Rows from block 6 of a small image classifier, named by matrix and row number. Rows with one number belong to one neuron. Each number is 500 + 50 x the weight over its row's rms, rounded and kept within 0 to 999. All counts start at 0. Numbers have three digits each. After the name is the row's rms in percent of the matrix's.
After each neuron's rows are labels from the 100 images, of 14848, where the neuron reaches its highest value: "colour at peak" is the nearest of a few named colours to the mean colour under the peak. Only what is clearly more common there than usual is listed. The data: rendered solids tumbling over patterned floors.
# fc1: MLP up (model.blocks.6.mlp.fc1.weight, 640x160), inputs 80-159
# fc2: MLP down (model.blocks.6.mlp.fc2.weight, 160x640, transposed), outputs 80-159

fc1.577 097:464513523434533478558505618497456570554486560527557412594483545503506512403446517564576549456588519558570511592524574562399591438510430623455426442499485464544448579537506486458477500498586455466446551512463430485437477447476471445457505553
fc2.577 075:473505459480417510494465509484563517491492539522462517519490419556521539487520506397402553535454457471459484415503558537544520503486488539519507456496400522494447498518480365463583518511423395498563530504544463451424554552500550516460515453
colour at peak: green

fc1.603 101:470479425462434537585519498422467514503533490429485520552459525502509491621528551493553492495487516470543512456509428542592544557468450488460432500508598467373482488586457499495507408572602429485487543414599459585460491551578454491538485475
fc2.603 108:521466469445562489502547478613531476510523584486572440482522621509564568545510411459462517553462568498490559511419516416479392533455485554523495508460489460472416492466491587508459381463400484446490492578501480570463489479477462521536553569
colour at peak: red

fc1.176 100:498461609543493545479403526568506400478474537420519552500600491509504494404582493530515560521574632475468459464477399485558452521515410478558498520556360510455513503523457474559478454490476463451461513434476564435568538541546551520392544492
fc2.176 100:492555589505426534426517416491492471469472492397495499512476546546525514473622547463455573484469558492502504492482516428548556465449552589581465481444479613465569497501459538445528545478538539420502509431454462460390573418469450458483471518
colour at peak: pink

fc1.314 093:465483521463499549426477474499511503632585520516509448588516569481563440535474526470549512424484552511409546449497403480512495476519478528540480565542518446499592581518564425515527499490549462441582491511466485569607455559412468437448448502
fc2.314 108:537616519540474509514489546604506492518531465566522496500519501501579589503508490514572596556537451558503579537459594557578480516453466519547466442511505555561477585481549534472439422476518567461506562535433479432432468455470546492438494507
colour at peak: pink

fc1.71 102:510393479509456498507544494512559542441457467449481556544447486553517613489437502431551513514510428468460487532590519468491495483487476497454489510535475477453521487523494497498466425401598532496471438501500537516551473498507503467552547491
fc2.71 116:542479513562502568474459495622495436462500492465527485400434502607520485446560576407515583522480520545544450470409483550519535571543521486503516510560447488497543461535451576452473510439451475579466561546607404581517515435456452389496462497
colour at peak: brown

fc1.386 098:512481460372489462467564471596524536511504534459481561469621440526541415449540430463540485548495549570474519531507452433447455510412507522548430464390468486550568474507565568443488527589561519501452492491470455576462504452386458469503552521
fc2.386 101:566456521473377449505566506568580479516431543564500539572445434546507536452499462504590489470528436456602493560492461549456486531488475596498505594489614492373422454414470478548525523492467556466466541534468510578557440536468470445503497530
colour at peak: pink

fc1.145 102:456523476576548496437516484435553593477544547519487484496524567531463453509460460534481515406530449499542543522391586522472456539566496591597622422580474548612563508543417558468472498483525441469477443542442520507462496546502488540493504382
fc2.145 127:466546537474546485518505609524537527467520523393494506553532580480539518558493557501449485479520515509461559478595415403484426543558440531456556531587470539425459438464470473484453536451405476488459478505468521586477441475464492525453509652
colour at peak: green

fc1.574 107:494521572516508439488505487514479522446571520532470583586561495464528524461428465599507486517401567467571520497453543590496639535541489570525575591482547492466517551526407507530491503487520425495528515437513539466516533543510578469525490522
fc2.574 110:545491473535521512541512498469528459519521609498574469460470501531458512417493521420513525521448508434468586448453601565413447499475431470489568454552576543450485507566471500487591520414451485504484497496554477484434609563384468433475499429
colour at peak: orange

fc1.569 101:520519444534480533545484526504507470455444530492469595429518516588538488479524445477536473476483523501517487490480517473453517494442475459539584487611525522466564566523507464475414473473492419523559475450534490495426488462526483455519572472
fc2.569 107:564535551545578499441480572456446503599448535479503574606434503453522542514528536506452443548473397566472493472485490567528591531442463491386482586584438520535505546458531420432488558538500513545417475480505594526525399501484514572501521557
colour at peak: green

fc1.338 112:482512498470483556504552436455572511555471503444537565551506565503505555497468463482483526501507477535522495511445482457514515450466501494355489490491526463507549490527480547571528401520588556502496535376574495497483514554507593483493467548
fc2.338 120:433575500486477480494454510442479627477538626508513425471435452570538522444434441589509461525541460567512537468469437480485474504457438519446488560527448559520424428398384480529531530462487435473483475439513513566434573485479522520447487469
colour at peak: black

fc1.162 093:506494488429468504535486456541515534451388570566561600497473504397606548461442495470564547591468431521479494533491525495496443428411433442543437508479479456454508549579527476466473555551498536474541548562535547474561447413504477498546363518
fc2.162 116:490473453449558494440514532468535475413570547398542547534428422573488561448579462448643538355536472530487593453471517431547488432399457532512543457443585595468552543415474461394529500565509480546504558489466389459466528546451570482543564472
colour at peak: brown

fc1.440 109:546414438558528462504504484449514587505613500568501532506481471422490547471417506498525542490507445481519497465452447531432566529524523480402534488471482506446461482595690495495489442451545514493524532464551563462591571541497499530475380476
fc2.440 111:601514510577516568522505482548555488501416475520489496559514469429457450434565527484446478468477497452468401472551531471422550496462549428552496522502437562429497500572517434511540538531573517580432515455566596459527483532488366487583353425
colour at peak: brown

fc1.460 095:564502489485538484515458509442488429428536528470444551559491517500539514430458458455562453442516471463449550525566480522551485456424473495445414579475567555522568538530446462497602576576438507461438537410535491534537445492454558560505430535
fc2.460 108:498496483538523540445547465464394567491591471504454484460521508425418450483508573437469503441476454531535624513560541506493540491493526572550542545516502484558591595456359503473487493473520603468576525597496475471512577491429524508379479463
colour at peak: pink

fc1.307 102:421564516435542565436399532564570615465513488484473485495520504513500491511394527507497500523489420476505573534387405495464559414571444498530552452576531522492513528590514514477462469477463518420494454475528476523510532503557464544527561507
fc2.307 103:542536527552492592530577521550525459498436478477558551421462487502454463556442474474457517396556466481615553540615473528547501460495552626516523535516529499407511439519545418514488510537489518587457584521486506421492549436440479516404526575
colour at peak: brown

fc1.218 094:453495451481534465456545481543468521503464517496505437487524535464516441404633525442564530491535498510497515624494437558509573474508467445448453535531419489408538566560506527505491496561490520489508497593527550510538521462355520430539524475
fc2.218 070:447559559487437510492596467499458459548476465499478506430545468417418531488447519455501579477492558538480586512402466520409501513446483568564566467497477497515416401416548520482560603457524568504558567525479518495421452532558453398496464505
colour at peak: pink

fc1.394 103:484552480471534541388507508491560547456430516471505560600458513464550518495463441546516484536436467494510558408399546491455438543542551465410515468489463472457413503482420417429502547481549517579498489615487465476483513444412554468437485498
fc2.394 122:494450528473579536497551593476447401429531507478506516471520591494520521506601515426538408504527515443494517542461515514535520532492502567464413497515532482522507544476397522477449468523456495560467498489553502450582458536563580472570511555
colour at peak: brown